A small masked spectrogram model, trained from scratch.
Model: 1.13M parameters, log mel input, arch coatnet, norm layernorm, activation gelu, patch size [4, 4], depths [6, 6], widths [64, 128].
Training: ademamix at rate 0.0011, 14200 steps, batches of 128.
Data: trained on two synthetic voices taking turns or overlapping, over music, noise or silence, 26041 training examples, 69.8 epochs.
Rows from block 9, named by matrix and row number. Rows with one number belong to one attention dimension. Each number is 50 + 10 x the weight over the matrix's rms, rounded and kept within 0 to 99. All counts start at 0.
# v: attention query, key and value (stacked) (model.blocks.9.attn.qkv.weight, 384x128, the v third), inputs 0-127
# proj: attention output (model.blocks.9.attn.proj.weight, 128x128, transposed), outputs 0-127
v.23:37 44 51 52 40 53 38 47 47 47 42 44 60 47 62 58 48 47 53 48 61 39 51 53 55 55 46 54 33 50 72 51 57 63 48 62 36 49 60 54 48 44 44 38 49 37 63 43 40 45 45 53 55 49 50 53 44 48 42 50 45 73 65 50 51 51 55 53 43 48 58 62 52 66 52 52 69 41 37 56 46 47 48 41 49 40 57 54 45 52 70 46 35 44 54 50 51 54 54 68 44 62 47 46 63 49 48 49 61 58 51 53 49 37 29 47 67 38 48 51 28 45 40 48 58 61 44 38
proj.23:59 51 56 62 53 48 48 49 49 49 46 58 44 50 46 36 47 43 52 52 48 63 55 44 71 50 40 52 46 45 52 51 43 49 53 52 56 50 53 45 36 54 70 55 23 51 51 42 55 48 45 50 46 60 62 51 55 42 52 51 41 49 54 67 63 38 48 62 52 56 48 50 53 48 49 42 52 48 42 49 53 31 44 57 37 60 51 42 46 76 42 54 46 60 40 50 53 61 51 44 66 62 53 59 50 55 44 47 42 30 48 63 50 52 52 44 52 61 52 27 58 45 41 44 48 51 45 55
v.24:17 38 45 42 14 30 45 65 33 47 23 41 62 40 80 59 43 53 74 59 66 41 57 58 56 46 54 37 46 60 65 53 33 52 67 71 33 42 48 39 32 40 37 36 54 33 88 33 37 45 65 26 50 49 36 59 48 54 40 55 40 93 60 51 60 56 54 48 47 48 75 94 50 99 73 69 71 15 37 65 58 52 45 41 54 52 77 39 23 55 70 53 05 48 54 41 52 69 53 92 46 99 55 39 86 54 57 42 44 44 45 48 74 46 00 40 99 48 45 48 21 39 55 41 60 99 53 40
proj.24:47 50 48 47 51 50 52 51 51 50 55 49 54 55 52 52 52 56 46 50 50 46 48 49 48 48 55 50 50 53 50 50 53 48 49 50 50 49 50 66 63 47 44 51 65 49 53 51 49 51 48 51 49 47 51 51 43 53 49 46 53 50 53 47 39 59 51 45 51 45 52 50 50 49 50 47 48 50 53 51 48 63 48 48 51 42 50 51 52 43 57 46 50 47 49 50 47 50 49 52 47 52 50 47 51 49 50 50 59 58 50 49 45 48 50 46 47 48 48 59 52 52 52 57 49 49 50 46
v.25:42 50 50 54 48 53 53 48 45 46 52 52 45 52 46 38 46 56 45 46 49 55 51 55 52 45 45 59 50 53 37 49 50 51 45 53 53 49 55 53 53 48 48 54 46 47 59 56 54 48 40 52 52 46 51 43 49 52 51 43 41 45 45 47 55 43 47 46 52 48 57 47 45 45 47 58 32 43 60 46 47 52 44 54 49 53 41 54 60 47 57 52 47 50 44 62 35 54 47 54 49 54 54 49 48 53 56 56 50 48 48 47 49 41 44 53 49 46 43 49 46 56 51 47 51 66 50 53
proj.25:71 55 69 51 61 51 36 46 50 42 35 60 12 26 41 44 41 23 55 54 51 73 69 47 38 68 39 46 51 20 44 48 43 50 53 48 52 50 47 05 05 65 87 43 20 58 41 48 54 49 58 42 60 55 29 44 99 29 49 63 59 51 43 39 70 14 48 74 36 46 38 50 51 55 49 68 55 58 40 44 57 26 67 56 46 85 55 45 43 82 17 76 52 47 86 47 61 26 53 37 74 40 42 59 59 66 63 44 00 16 51 45 78 59 53 76 69 46 59 33 52 46 38 15 63 49 61 68
v.26:49 49 49 44 43 53 63 46 39 34 41 44 59 49 52 55 49 47 56 55 52 47 50 49 49 53 53 33 54 53 62 49 46 38 58 54 45 39 49 49 45 56 42 39 54 45 55 43 51 50 55 40 46 50 43 51 60 51 42 52 64 70 46 53 48 46 55 46 45 57 49 75 53 81 70 47 65 51 37 48 57 52 67 41 43 47 62 45 36 49 55 55 32 49 50 30 53 50 62 65 44 63 46 52 70 49 50 47 37 47 55 53 64 58 32 48 70 46 56 55 42 43 48 44 56 60 52 48
proj.26:45 50 47 48 50 51 52 51 51 53 57 50 54 55 53 55 52 55 48 49 50 45 46 49 49 47 56 50 49 53 51 49 51 47 49 52 51 50 51 63 64 45 44 52 64 48 52 51 50 51 48 50 50 45 53 51 43 53 51 44 52 50 54 47 38 53 50 46 53 44 54 50 50 49 50 48 49 50 54 52 48 59 46 48 51 45 49 49 52 44 56 44 52 46 48 50 47 51 49 51 45 50 52 45 50 51 48 50 59 59 50 49 43 47 49 45 46 49 48 58 54 53 54 60 49 49 50 43
v.27:64 56 52 56 53 56 57 36 47 59 54 64 42 58 16 58 57 63 23 43 38 51 46 47 50 55 46 57 62 46 57 53 50 18 51 52 58 70 44 55 51 69 52 61 52 59 21 61 63 56 51 81 42 62 56 40 55 39 77 63 56 17 32 42 49 40 43 46 53 51 41 21 60 03 18 51 34 85 69 33 58 47 59 56 52 52 23 56 63 44 41 55 71 54 39 65 58 48 45 26 45 27 42 63 37 59 53 53 45 49 48 52 47 48 85 65 17 56 46 51 77 60 51 53 43 05 56 71
proj.27:47 48 47 52 46 50 54 52 50 52 53 47 57 55 51 51 50 52 50 50 51 46 48 52 55 48 49 52 50 54 49 51 51 52 50 49 49 50 52 57 54 47 43 53 47 48 52 49 50 47 48 49 47 52 53 52 44 55 48 49 45 50 53 58 50 59 50 53 53 58 55 50 51 50 50 47 51 48 53 51 51 47 47 49 51 45 49 53 51 51 55 47 51 52 44 51 47 55 50 52 49 52 53 50 46 48 48 51 60 54 49 52 43 46 49 46 48 51 48 49 47 50 49 59 49 47 47 48
v.28:47 56 50 44 58 59 39 57 46 50 56 45 67 60 51 54 43 55 30 56 59 50 48 44 53 50 52 72 25 40 98 47 63 47 60 40 59 45 59 49 55 54 49 60 47 31 73 46 45 46 33 55 33 44 60 34 41 52 61 72 54 56 40 53 51 52 57 53 51 57 51 39 50 38 38 36 65 47 50 51 44 47 44 49 49 51 43 58 39 51 40 59 42 46 44 43 34 57 40 44 48 54 49 35 32 74 51 51 74 47 41 44 47 44 48 47 53 47 48 44 53 58 58 48 48 21 48 34
proj.28:51 51 49 46 51 51 48 49 51 49 52 48 53 51 51 54 52 55 49 50 50 49 52 50 48 50 51 49 51 54 50 48 49 51 50 50 49 50 50 54 53 49 50 48 58 50 46 51 48 52 48 50 52 53 46 51 50 53 47 48 52 49 53 48 43 50 51 47 50 48 50 49 50 47 50 53 49 50 50 51 51 55 50 49 51 46 52 54 52 45 50 46 51 49 47 50 47 49 49 53 47 57 49 50 53 51 50 50 51 51 50 48 50 52 49 47 47 52 48 52 50 53 50 54 50 50 50 49
v.29:50 41 42 54 53 52 45 52 40 48 44 39 55 52 52 49 54 56 57 45 52 51 52 51 54 47 48 55 34 42 60 50 57 61 47 50 40 48 55 54 56 46 50 43 49 48 67 52 48 52 43 66 55 47 56 48 48 47 53 43 45 60 63 52 46 48 55 55 50 54 56 66 56 59 50 49 45 42 50 51 46 46 48 51 50 53 50 44 46 53 53 50 36 52 46 49 51 57 45 54 47 47 55 45 56 50 52 52 59 50 48 51 50 43 32 45 52 54 42 49 42 57 47 56 49 45 51 46
proj.29:59 52 56 57 54 49 46 48 49 49 42 57 40 46 45 43 46 38 53 52 48 60 56 46 61 54 41 51 49 40 50 50 43 51 54 51 53 51 50 34 27 56 69 52 24 53 45 45 53 47 49 48 49 57 54 48 64 44 51 54 45 50 48 59 65 34 48 61 49 54 46 50 52 50 50 51 54 51 41 48 53 30 50 55 42 62 50 44 44 73 39 59 49 57 48 49 55 52 53 44 63 55 51 58 50 55 49 47 33 32 49 58 56 54 52 53 55 57 54 28 54 45 42 39 51 51 49 57
v.30:22 44 58 45 42 33 53 56 44 35 34 46 63 44 77 39 44 50 60 67 60 53 62 43 49 51 54 39 41 60 56 49 43 42 69 68 50 41 46 38 39 35 47 46 49 37 74 39 39 49 62 43 60 46 40 53 49 52 35 63 45 82 41 52 63 72 57 52 44 54 68 84 38 96 63 58 86 29 34 55 46 48 36 44 52 58 72 33 48 52 48 60 00 56 56 43 50 63 36 72 49 77 50 35 83 57 57 38 45 41 46 51 66 57 00 52 92 45 54 50 15 46 51 30 56 82 55 42
proj.30:49 51 51 46 51 51 50 50 51 50 52 48 53 48 52 52 50 54 49 49 51 48 50 51 43 51 54 50 51 50 49 49 53 50 49 50 49 49 49 50 56 49 46 49 61 50 50 52 49 51 52 50 51 46 42 51 50 50 49 50 54 50 49 43 42 53 51 45 46 44 50 50 49 51 50 52 49 51 53 50 49 57 52 48 53 48 50 52 51 44 52 49 51 43 57 51 49 44 49 52 48 48 48 47 51 49 53 51 51 55 50 45 52 50 50 52 50 46 50 60 50 52 54 51 51 50 52 48
v.31:58 51 47 51 41 47 37 42 57 61 59 51 53 54 47 51 50 34 46 51 58 44 57 52 51 38 49 41 43 45 67 49 43 39 44 40 44 53 52 57 51 50 39 50 56 58 42 53 45 48 50 38 66 47 53 48 49 55 48 54 56 50 57 53 49 47 40 53 56 55 45 44 59 49 57 49 44 50 40 48 57 42 65 48 44 53 63 54 64 49 47 45 72 53 57 52 47 49 59 40 46 36 52 64 55 43 56 44 55 42 45 47 47 44 39 53 36 45 45 55 41 47 55 54 60 42 52 54
proj.31:36 47 41 48 48 50 59 52 51 52 61 42 66 65 58 58 56 64 45 48 47 37 42 53 55 42 55 53 49 67 52 51 59 50 50 49 47 50 52 89 78 40 29 52 64 44 52 52 46 52 43 59 46 51 56 57 26 63 49 37 46 48 58 58 38 78 52 41 55 56 57 51 49 48 50 42 46 48 58 54 47 67 44 46 54 28 50 53 53 32 71 35 53 52 32 53 42 61 45 57 41 48 51 45 45 42 45 55 85 71 50 52 30 43 49 39 43 51 42 61 46 52 55 71 45 51 49 44
v.32:50 60 47 49 42 51 43 57 49 61 54 50 48 42 58 59 48 46 46 44 46 46 42 53 47 40 46 46 47 47 41 59 47 33 47 57 48 56 43 51 51 56 53 45 48 59 52 44 47 44 67 42 53 59 49 51 48 55 43 42 37 42 68 47 56 41 49 45 56 56 47 48 49 45 56 48 43 49 50 61 52 44 45 52 50 53 62 44 44 52 51 42 56 49 55 49 60 52 47 44 50 43 52 50 67 59 53 52 49 48 51 56 42 40 55 43 46 48 56 51 60 41 44 53 47 45 50 48
proj.32:43 48 46 46 49 50 54 52 49 49 53 45 54 56 53 58 53 54 48 49 49 42 47 53 47 48 54 49 52 54 49 52 51 50 49 46 48 49 51 61 58 46 38 49 61 50 50 53 48 51 49 53 50 48 50 52 41 58 46 45 52 51 47 47 45 64 52 48 52 54 53 51 49 50 50 52 47 50 55 51 48 59 52 47 58 43 50 55 53 40 56 46 53 48 45 53 48 48 49 55 43 44 48 46 46 43 51 52 62 62 50 48 46 48 49 50 47 46 46 59 43 50 54 55 50 49 52 52
v.33:46 60 62 48 49 66 37 39 62 59 46 52 37 58 35 65 46 55 46 55 55 56 33 57 42 55 51 60 47 47 69 48 36 38 64 55 51 61 38 42 59 63 45 52 44 52 38 50 53 56 54 58 41 56 53 39 55 44 62 58 53 35 40 48 53 63 51 51 46 52 52 50 51 25 43 51 52 63 40 34 45 45 62 51 44 55 54 53 32 43 33 63 45 56 53 31 62 46 32 29 54 58 49 51 64 56 55 51 46 50 46 55 65 56 60 53 52 52 57 41 49 38 45 28 56 38 51 23
proj.33:49 48 48 51 50 49 55 51 50 50 52 48 55 52 51 50 49 52 50 50 49 48 49 49 51 49 49 53 51 55 48 51 52 50 50 49 51 49 51 55 51 48 47 53 49 47 51 51 50 50 48 50 47 51 51 51 43 56 50 50 47 50 52 53 50 53 50 50 51 55 55 51 50 51 49 47 50 51 52 51 51 50 46 49 50 47 48 50 50 50 54 49 50 51 48 52 49 54 48 51 53 48 51 48 46 49 50 52 58 56 50 51 45 47 50 49 48 52 48 49 50 50 51 57 49 48 49 48
v.34:49 41 51 51 47 44 56 61 42 51 46 52 50 49 50 41 51 53 47 47 54 52 49 49 54 54 49 46 53 50 51 49 42 38 51 48 55 44 55 46 55 45 54 51 46 48 57 52 55 49 65 52 50 42 45 51 48 51 55 52 42 55 47 53 52 50 52 47 45 43 56 55 51 59 50 50 51 46 50 49 50 53 50 47 51 43 51 45 44 51 42 58 39 45 50 50 51 59 48 51 53 50 56 36 52 47 53 50 53 53 56 49 48 45 47 53 72 45 49 50 49 50 53 44 44 57 49 43
proj.34:22 48 33 25 46 53 55 52 49 53 66 37 78 69 62 82 62 76 44 47 51 20 37 58 18 39 75 47 55 75 48 50 66 49 43 46 40 50 45 99 99 34 00 43 99 47 51 61 41 56 52 58 52 36 46 46 16 75 48 35 72 50 50 18 07 99 55 17 54 43 60 51 44 50 51 57 42 51 71 55 41 99 55 37 66 08 51 67 62 00 81 32 56 39 49 52 40 38 46 66 15 33 47 35 48 38 51 55 86 99 52 35 32 42 44 44 34 31 39 99 40 61 70 79 47 52 54 31
v.35:49 47 48 54 38 45 46 38 51 55 66 56 47 43 52 62 56 47 50 50 60 53 55 51 48 47 50 48 43 49 40 54 44 52 39 40 48 43 31 51 54 54 41 44 47 53 41 48 50 50 74 52 54 51 48 48 54 46 58 56 45 45 56 57 49 56 42 49 46 43 46 49 45 58 56 54 44 55 49 44 52 56 48 55 50 48 56 59 44 48 48 52 47 51 62 44 60 52 46 58 49 46 41 62 56 54 45 48 50 52 62 57 53 40 47 53 50 51 54 46 46 45 47 47 44 42 44 42
proj.35:47 49 47 52 49 49 53 51 51 50 53 49 53 57 51 50 52 53 49 49 49 47 46 49 56 46 50 51 50 55 52 52 51 50 48 51 50 49 51 60 60 48 46 52 47 49 51 50 50 50 47 52 48 51 59 52 39 52 50 46 47 49 51 56 50 56 50 50 53 55 52 50 50 48 51 44 49 49 52 51 49 49 47 50 50 44 49 49 52 48 55 45 52 54 40 51 48 59 49 52 47 52 52 49 46 48 46 50 62 52 50 53 42 48 49 45 47 54 49 50 51 50 50 56 47 50 47 47
v.36:41 52 46 54 47 50 55 53 48 52 46 42 44 51 45 60 38 56 47 54 60 47 59 56 54 51 47 56 38 50 56 54 39 63 59 71 48 55 40 46 54 47 39 41 44 38 62 54 42 53 57 56 47 51 58 53 39 48 50 59 42 56 52 49 54 45 47 56 61 49 55 46 48 38 43 50 55 54 47 45 40 50 42 44 56 51 56 45 29 49 47 56 33 45 46 40 64 55 34 40 53 55 53 48 63 49 51 54 53 55 51 55 54 42 52 55 65 41 46 41 32 52 40 42 53 39 53 40
proj.36:70 52 63 64 53 47 45 49 50 49 37 60 33 41 43 32 43 33 55 52 47 72 61 45 70 55 36 53 46 33 51 51 39 51 54 53 57 52 53 29 26 61 83 55 00 51 46 42 56 46 47 47 48 60 53 49 72 30 49 56 41 49 50 66 74 24 47 73 46 54 41 50 55 51 48 48 54 48 35 47 55 13 46 61 39 68 51 39 47 81 31 60 49 60 49 50 55 55 52 42 73 61 51 63 47 59 50 45 24 10 48 63 60 57 53 54 59 65 56 16 58 43 39 30 52 51 47 65
v.37:50 44 45 53 51 49 49 57 53 51 28 36 58 46 57 55 55 54 38 42 33 47 57 47 55 53 58 46 58 54 45 46 60 76 48 49 44 50 49 50 49 55 40 49 52 27 57 59 53 50 45 39 56 50 47 56 58 64 39 49 67 53 48 51 39 55 46 54 48 56 50 46 50 54 55 52 45 46 61 55 69 54 42 51 46 42 47 45 58 53 47 35 66 53 51 58 36 61 55 59 49 58 47 46 34 44 44 41 36 45 51 55 48 64 54 55 37 49 46 57 37 53 51 61 56 45 54 61
proj.37:44 49 46 52 48 50 52 51 50 54 55 50 55 57 51 49 55 54 47 51 51 45 46 50 59 44 52 49 49 55 51 50 51 48 49 51 50 50 50 65 65 47 43 55 53 49 53 49 51 49 47 52 49 50 60 52 39 52 52 45 45 50 56 58 46 57 49 47 56 52 53 50 51 48 51 46 49 49 50 52 47 54 47 50 46 42 51 49 51 47 57 43 49 56 37 48 49 57 50 50 46 51 53 51 51 48 45 50 65 55 49 56 44 47 49 41 46 53 48 50 51 51 50 57 49 50 45 43
v.38:57 50 45 57 49 51 55 50 52 68 42 54 41 62 24 46 55 54 60 49 48 45 35 55 48 54 48 45 70 55 43 52 63 46 47 48 49 57 44 59 61 59 50 48 54 72 25 42 54 51 64 36 39 46 44 45 60 57 44 58 55 36 46 43 48 57 44 50 55 43 41 29 58 36 42 51 39 67 59 51 48 57 61 56 47 59 49 53 70 41 27 49 63 48 53 51 51 45 47 16 49 33 46 68 31 44 42 58 35 49 48 55 47 53 65 54 17 45 48 47 58 56 46 52 45 35 46 59
proj.38:48 49 46 54 46 49 52 50 50 52 54 51 59 57 51 47 54 57 47 50 51 46 50 50 60 46 49 51 49 55 50 51 50 50 49 49 51 48 50 63 57 47 48 56 55 49 55 47 49 50 47 53 46 52 61 48 36 53 51 48 45 49 55 58 45 57 50 47 54 53 54 49 52 48 50 41 50 47 50 51 51 56 43 49 45 43 49 51 50 51 58 46 49 55 43 49 48 57 51 51 47 55 54 50 52 51 46 49 65 54 50 55 43 47 49 39 46 56 48 48 56 51 49 60 49 49 46 48
v.39:51 54 52 54 56 59 42 29 53 58 60 55 38 59 29 55 52 51 47 51 59 49 41 47 50 54 55 67 50 52 50 52 65 51 44 40 66 41 42 46 54 65 54 59 48 47 53 56 57 46 36 33 44 46 47 50 58 52 60 54 52 42 42 53 41 51 45 54 41 44 42 48 49 42 52 48 43 56 55 36 49 53 57 57 48 46 32 56 49 49 40 35 55 45 52 48 50 50 57 27 55 37 49 47 28 51 52 55 54 51 49 45 48 52 62 51 29 52 55 51 56 55 49 59 48 50 53 47
proj.39:56 52 54 53 53 49 46 49 48 50 46 54 41 45 47 47 47 44 55 51 51 57 53 47 48 52 46 48 49 45 48 50 45 50 51 49 51 50 49 35 40 54 65 48 43 52 46 49 52 48 51 48 51 49 51 47 62 45 53 53 52 50 50 49 59 38 50 54 48 54 47 51 50 51 51 55 52 49 44 49 52 42 50 52 46 60 51 45 47 56 43 55 49 54 55 47 54 47 52 44 57 47 49 55 52 55 51 47 34 41 50 52 55 52 50 54 53 51 54 45 53 47 47 42 52 51 52 51
v.40:59 49 41 52 63 52 38 69 42 55 40 51 42 53 63 40 47 56 46 51 45 53 51 54 56 48 54 53 58 56 51 54 54 43 54 46 51 58 60 57 53 46 51 54 56 49 48 49 45 55 28 50 50 50 48 53 53 56 41 50 52 52 45 42 49 42 53 44 55 55 49 50 60 51 49 56 50 50 51 46 56 46 56 54 56 47 46 52 60 48 51 36 61 57 46 66 38 42 50 41 46 46 58 42 47 48 53 49 52 47 41 45 51 56 61 53 31 52 48 55 50 53 51 50 55 52 54 60
proj.40:50 50 50 47 48 51 51 49 51 51 50 50 53 48 50 51 49 52 49 51 52 50 51 51 45 52 52 49 51 50 49 49 53 50 50 49 50 50 49 50 51 50 47 49 58 50 52 50 50 51 51 49 50 49 43 50 50 51 50 50 51 50 52 46 47 53 51 47 49 47 51 50 49 51 50 50 51 50 51 50 50 54 49 49 50 48 51 52 49 47 51 51 48 46 55 49 50 49 51 51 49 52 49 49 52 49 52 51 49 54 50 47 51 50 49 51 51 48 50 55 50 51 50 50 51 49 51 48
v.41:57 57 52 49 55 52 48 63 44 52 48 47 47 60 55 41 41 49 49 50 35 46 52 55 47 51 51 50 55 57 49 44 47 44 51 47 57 59 60 53 44 51 58 57 50 41 59 43 44 49 21 51 45 51 59 44 51 51 44 47 57 45 49 48 51 48 53 50 62 49 52 50 53 45 43 53 41 40 55 51 45 55 51 54 54 47 42 52 64 46 48 45 59 45 40 64 36 49 46 51 45 49 56 37 48 45 53 52 44 40 40 43 46 53 53 53 32 54 47 58 50 58 62 48 50 57 49 65
proj.41:53 51 53 48 51 51 49 49 50 48 48 51 47 44 49 48 49 48 50 50 51 52 54 51 47 54 50 49 51 44 50 49 49 50 50 49 50 50 49 43 42 52 55 49 52 51 50 50 51 50 51 48 52 49 44 49 56 47 50 52 52 50 50 46 51 46 50 51 47 47 49 50 50 51 50 52 52 51 48 49 51 47 52 51 49 55 51 50 48 53 46 54 47 47 57 49 51 44 51 48 52 51 49 51 52 52 52 49 43 47 50 48 56 52 50 52 53 48 51 49 51 50 48 46 51 49 52 52
v.42:54 43 50 55 69 51 48 72 39 52 40 48 51 50 69 49 45 46 60 44 45 47 47 46 50 46 50 59 48 58 49 45 58 55 46 54 50 54 68 52 52 40 58 55 57 53 59 46 47 49 31 52 47 42 55 44 44 53 48 47 47 46 50 48 52 49 54 45 56 48 50 59 51 56 50 51 49 45 56 58 44 50 58 47 55 51 49 51 49 48 47 38 55 51 55 64 37 48 45 46 45 42 57 42 50 52 46 48 53 54 44 43 50 47 55 48 41 51 45 53 54 50 55 55 55 54 47 60
proj.42:52 51 52 48 49 51 50 49 50 51 50 51 51 49 49 50 50 51 48 50 51 50 52 51 45 51 51 50 50 49 51 49 50 49 50 50 49 49 49 49 50 51 52 49 54 50 50 50 51 50 51 50 50 50 47 50 53 49 50 48 52 50 52 46 51 50 50 49 49 48 50 50 50 51 50 52 51 49 50 49 50 53 51 50 49 51 50 50 50 48 50 51 49 49 54 49 51 47 51 48 50 50 49 51 51 50 51 50 48 52 49 48 53 50 50 50 50 49 50 55 50 50 49 49 50 50 52 49
v.43:44 69 61 48 50 67 38 34 44 54 73 56 51 55 28 49 46 50 36 49 53 61 41 45 48 55 54 64 44 52 64 45 60 36 57 44 66 43 42 47 55 58 63 54 48 43 51 62 58 43 49 50 44 56 55 41 49 56 58 53 55 45 48 50 49 63 48 52 49 46 50 45 55 30 48 49 54 60 51 41 39 57 45 47 45 54 36 58 42 44 41 54 48 55 50 33 41 52 53 34 47 55 40 50 44 51 47 52 51 46 49 42 50 37 51 60 25 52 47 50 42 48 54 50 50 47 54 41
proj.43:52 52 53 42 54 51 49 48 47 47 45 48 43 40 49 59 49 45 52 49 50 51 52 52 30 54 52 46 55 44 46 48 52 51 49 47 46 50 47 37 43 52 49 43 61 54 44 54 49 52 55 49 55 47 35 46 65 51 50 52 61 52 45 28 49 45 51 48 44 49 46 51 48 52 50 61 51 53 51 48 51 58 59 47 56 53 52 51 50 43 44 56 53 41 65 50 52 36 51 48 47 35 45 48 53 50 56 49 31 54 51 40 59 54 50 65 52 42 52 63 45 52 52 41 53 51 58 51
v.44:56 52 52 50 39 44 72 52 56 46 58 46 44 50 39 47 52 46 35 49 45 52 46 52 45 48 53 40 43 49 37 51 42 44 47 59 49 63 42 47 47 54 43 50 51 46 45 49 51 47 60 56 44 56 49 56 51 47 62 51 43 47 54 56 52 45 48 44 52 55 53 49 47 41 53 54 57 51 54 52 53 43 47 47 46 49 50 49 51 53 52 56 48 47 47 51 66 51 46 55 51 41 52 57 50 45 49 58 62 50 55 55 45 50 51 57 38 52 49 49 49 50 47 48 45 50 50 51
proj.44:61 51 55 63 52 48 46 50 51 51 47 57 42 52 46 35 47 42 51 53 49 61 56 45 75 49 39 52 45 44 52 51 39 49 53 53 56 48 53 44 31 55 72 58 14 51 52 42 54 47 45 48 46 58 69 51 52 40 51 53 39 49 58 72 64 34 48 69 51 53 48 49 55 48 49 38 52 48 40 49 55 22 45 57 36 62 50 40 46 82 41 52 48 63 36 48 51 67 51 44 64 68 55 59 49 59 43 47 48 25 48 63 50 52 52 43 52 65 53 14 60 47 38 46 51 48 42 54
v.45:48 44 54 49 44 44 60 54 56 49 43 44 45 51 48 68 45 46 47 48 50 49 43 54 51 52 47 53 48 52 38 54 51 40 52 56 51 57 47 51 57 54 50 44 47 52 39 50 47 56 76 53 50 54 51 50 45 46 57 39 44 47 49 52 54 53 49 49 54 51 48 58 42 67 53 50 47 54 56 50 50 58 59 57 56 44 55 53 37 53 55 54 43 44 58 48 59 58 46 55 50 49 49 49 71 53 45 54 58 64 50 49 48 29 50 50 60 44 55 55 46 50 51 46 44 43 49 43
proj.45:48 47 43 50 47 50 54 52 51 52 58 47 60 61 55 51 52 59 49 49 49 42 45 49 55 44 52 54 49 64 52 53 52 50 49 51 50 47 53 70 63 42 37 56 67 47 53 50 48 49 45 54 42 49 58 52 28 59 49 46 47 48 54 53 41 66 49 45 52 53 57 48 50 48 50 41 48 46 55 53 51 60 42 48 47 39 47 52 51 45 63 41 52 57 43 51 46 56 50 56 45 55 54 48 44 49 46 51 75 62 50 52 34 44 49 39 43 58 47 59 54 52 51 69 47 49 45 47
v.46:50 47 45 52 55 62 44 53 61 63 35 59 32 62 48 65 48 48 30 53 56 49 42 51 46 56 50 56 47 50 69 53 53 54 50 53 52 67 51 49 56 52 38 53 53 54 37 57 46 48 40 66 49 41 47 36 47 45 76 54 54 42 34 47 54 39 48 50 57 49 50 57 56 38 45 48 64 61 48 39 36 51 57 46 47 39 46 49 11 51 32 47 48 54 50 53 59 46 39 28 51 46 55 48 53 60 50 58 61 61 46 53 53 57 65 46 24 50 43 44 73 56 51 43 47 39 45 37
proj.46:56 48 54 54 48 49 52 51 50 48 46 49 50 47 49 47 47 46 55 50 47 55 48 49 54 51 47 52 50 51 47 51 48 54 51 50 50 50 52 45 43 52 56 51 32 48 49 48 50 49 49 48 48 57 53 49 55 51 47 53 47 50 48 56 57 47 50 55 50 55 49 50 51 53 49 49 52 48 50 49 52 39 46 52 50 51 50 48 47 57 47 54 48 53 52 51 52 53 51 51 54 48 50 53 46 52 50 50 45 43 49 51 50 48 50 55 53 53 51 41 48 45 47 47 50 49 50 56
v.47:40 55 55 52 55 59 52 43 63 45 37 61 51 48 33 47 46 46 22 53 51 47 64 42 45 60 54 55 31 45 70 47 61 52 57 58 53 55 40 45 49 57 45 50 52 37 60 52 47 47 53 62 45 49 56 48 36 48 43 56 56 47 46 45 47 49 57 57 36 49 56 47 53 54 55 46 61 48 56 46 43 55 43 44 45 45 48 56 28 58 58 56 41 53 45 38 48 60 38 51 46 53 47 42 53 61 43 45 46 47 46 55 56 42 54 43 73 45 52 50 70 53 43 40 52 47 46 37
proj.47:30 48 39 39 44 53 55 51 49 53 60 41 66 61 57 62 54 61 48 48 53 31 40 57 36 45 65 51 53 64 51 50 64 51 47 48 45 51 49 71 77 40 18 48 88 47 52 58 46 52 51 51 47 40 45 51 32 67 51 43 56 51 50 38 30 74 51 35 54 46 58 50 45 51 51 52 48 49 64 53 46 80 50 41 60 36 47 60 54 24 64 41 50 42 46 51 45 48 49 63 36 52 50 39 45 41 49 53 73 80 51 42 43 45 48 49 41 38 45 68 42 54 61 67 45 50 48 39
v.48:52 50 56 54 61 44 63 65 36 41 47 20 53 52 60 51 49 52 78 41 35 48 47 45 52 45 49 41 52 56 57 44 53 55 51 72 55 56 62 48 59 51 51 52 54 59 32 52 48 52 41 57 49 60 56 46 60 55 53 50 48 40 47 55 52 50 57 49 47 54 53 59 53 47 57 42 45 51 43 59 58 54 47 49 48 49 50 45 44 46 47 33 40 50 57 50 44 43 48 46 46 59 50 55 57 47 49 49 43 53 56 50 55 52 68 41 52 49 46 52 53 55 55 54 44 78 46 60
proj.48:58 52 60 56 52 51 42 52 51 53 48 57 28 41 42 42 44 37 46 55 60 65 62 51 63 53 44 43 45 39 49 54 46 50 46 49 53 52 51 28 36 55 55 56 36 60 59 44 55 45 53 41 55 44 45 53 54 31 53 56 50 51 59 52 62 39 46 72 45 50 48 50 52 50 51 43 58 54 39 47 50 30 65 57 47 51 51 43 50 69 43 59 50 49 62 48 53 50 55 38 52 44 50 55 48 59 50 45 33 24 47 51 59 48 47 55 57 49 59 35 55 54 42 30 58 41 55 51
v.49:52 27 53 45 51 49 40 47 41 57 36 60 43 56 60 53 56 48 53 45 53 44 49 52 50 41 49 60 45 52 50 50 58 57 48 53 52 48 58 53 64 50 45 43 47 51 43 54 49 49 43 46 52 43 56 49 44 53 57 40 51 45 59 47 48 48 50 52 47 50 42 58 52 50 59 43 41 56 60 52 53 50 60 54 46 48 50 50 50 53 43 50 67 52 63 54 44 42 59 61 58 47 44 55 50 56 44 59 48 48 58 44 53 39 53 54 44 48 56 57 55 64 47 55 43 40 45 47
proj.49:54 51 54 56 51 49 50 50 50 50 46 55 39 45 47 47 49 45 54 51 50 56 52 46 56 53 43 48 49 42 49 51 43 49 51 51 52 51 50 35 37 53 71 49 26 52 48 48 52 47 50 49 49 56 52 49 59 43 50 53 45 50 49 57 63 31 48 59 51 58 48 50 51 50 50 53 51 51 46 49 52 31 50 53 46 61 50 46 47 63 43 55 46 56 48 48 53 51 52 45 58 51 51 54 50 51 50 47 39 37 50 53 56 51 50 53 55 54 53 35 51 46 46 42 52 50 49 54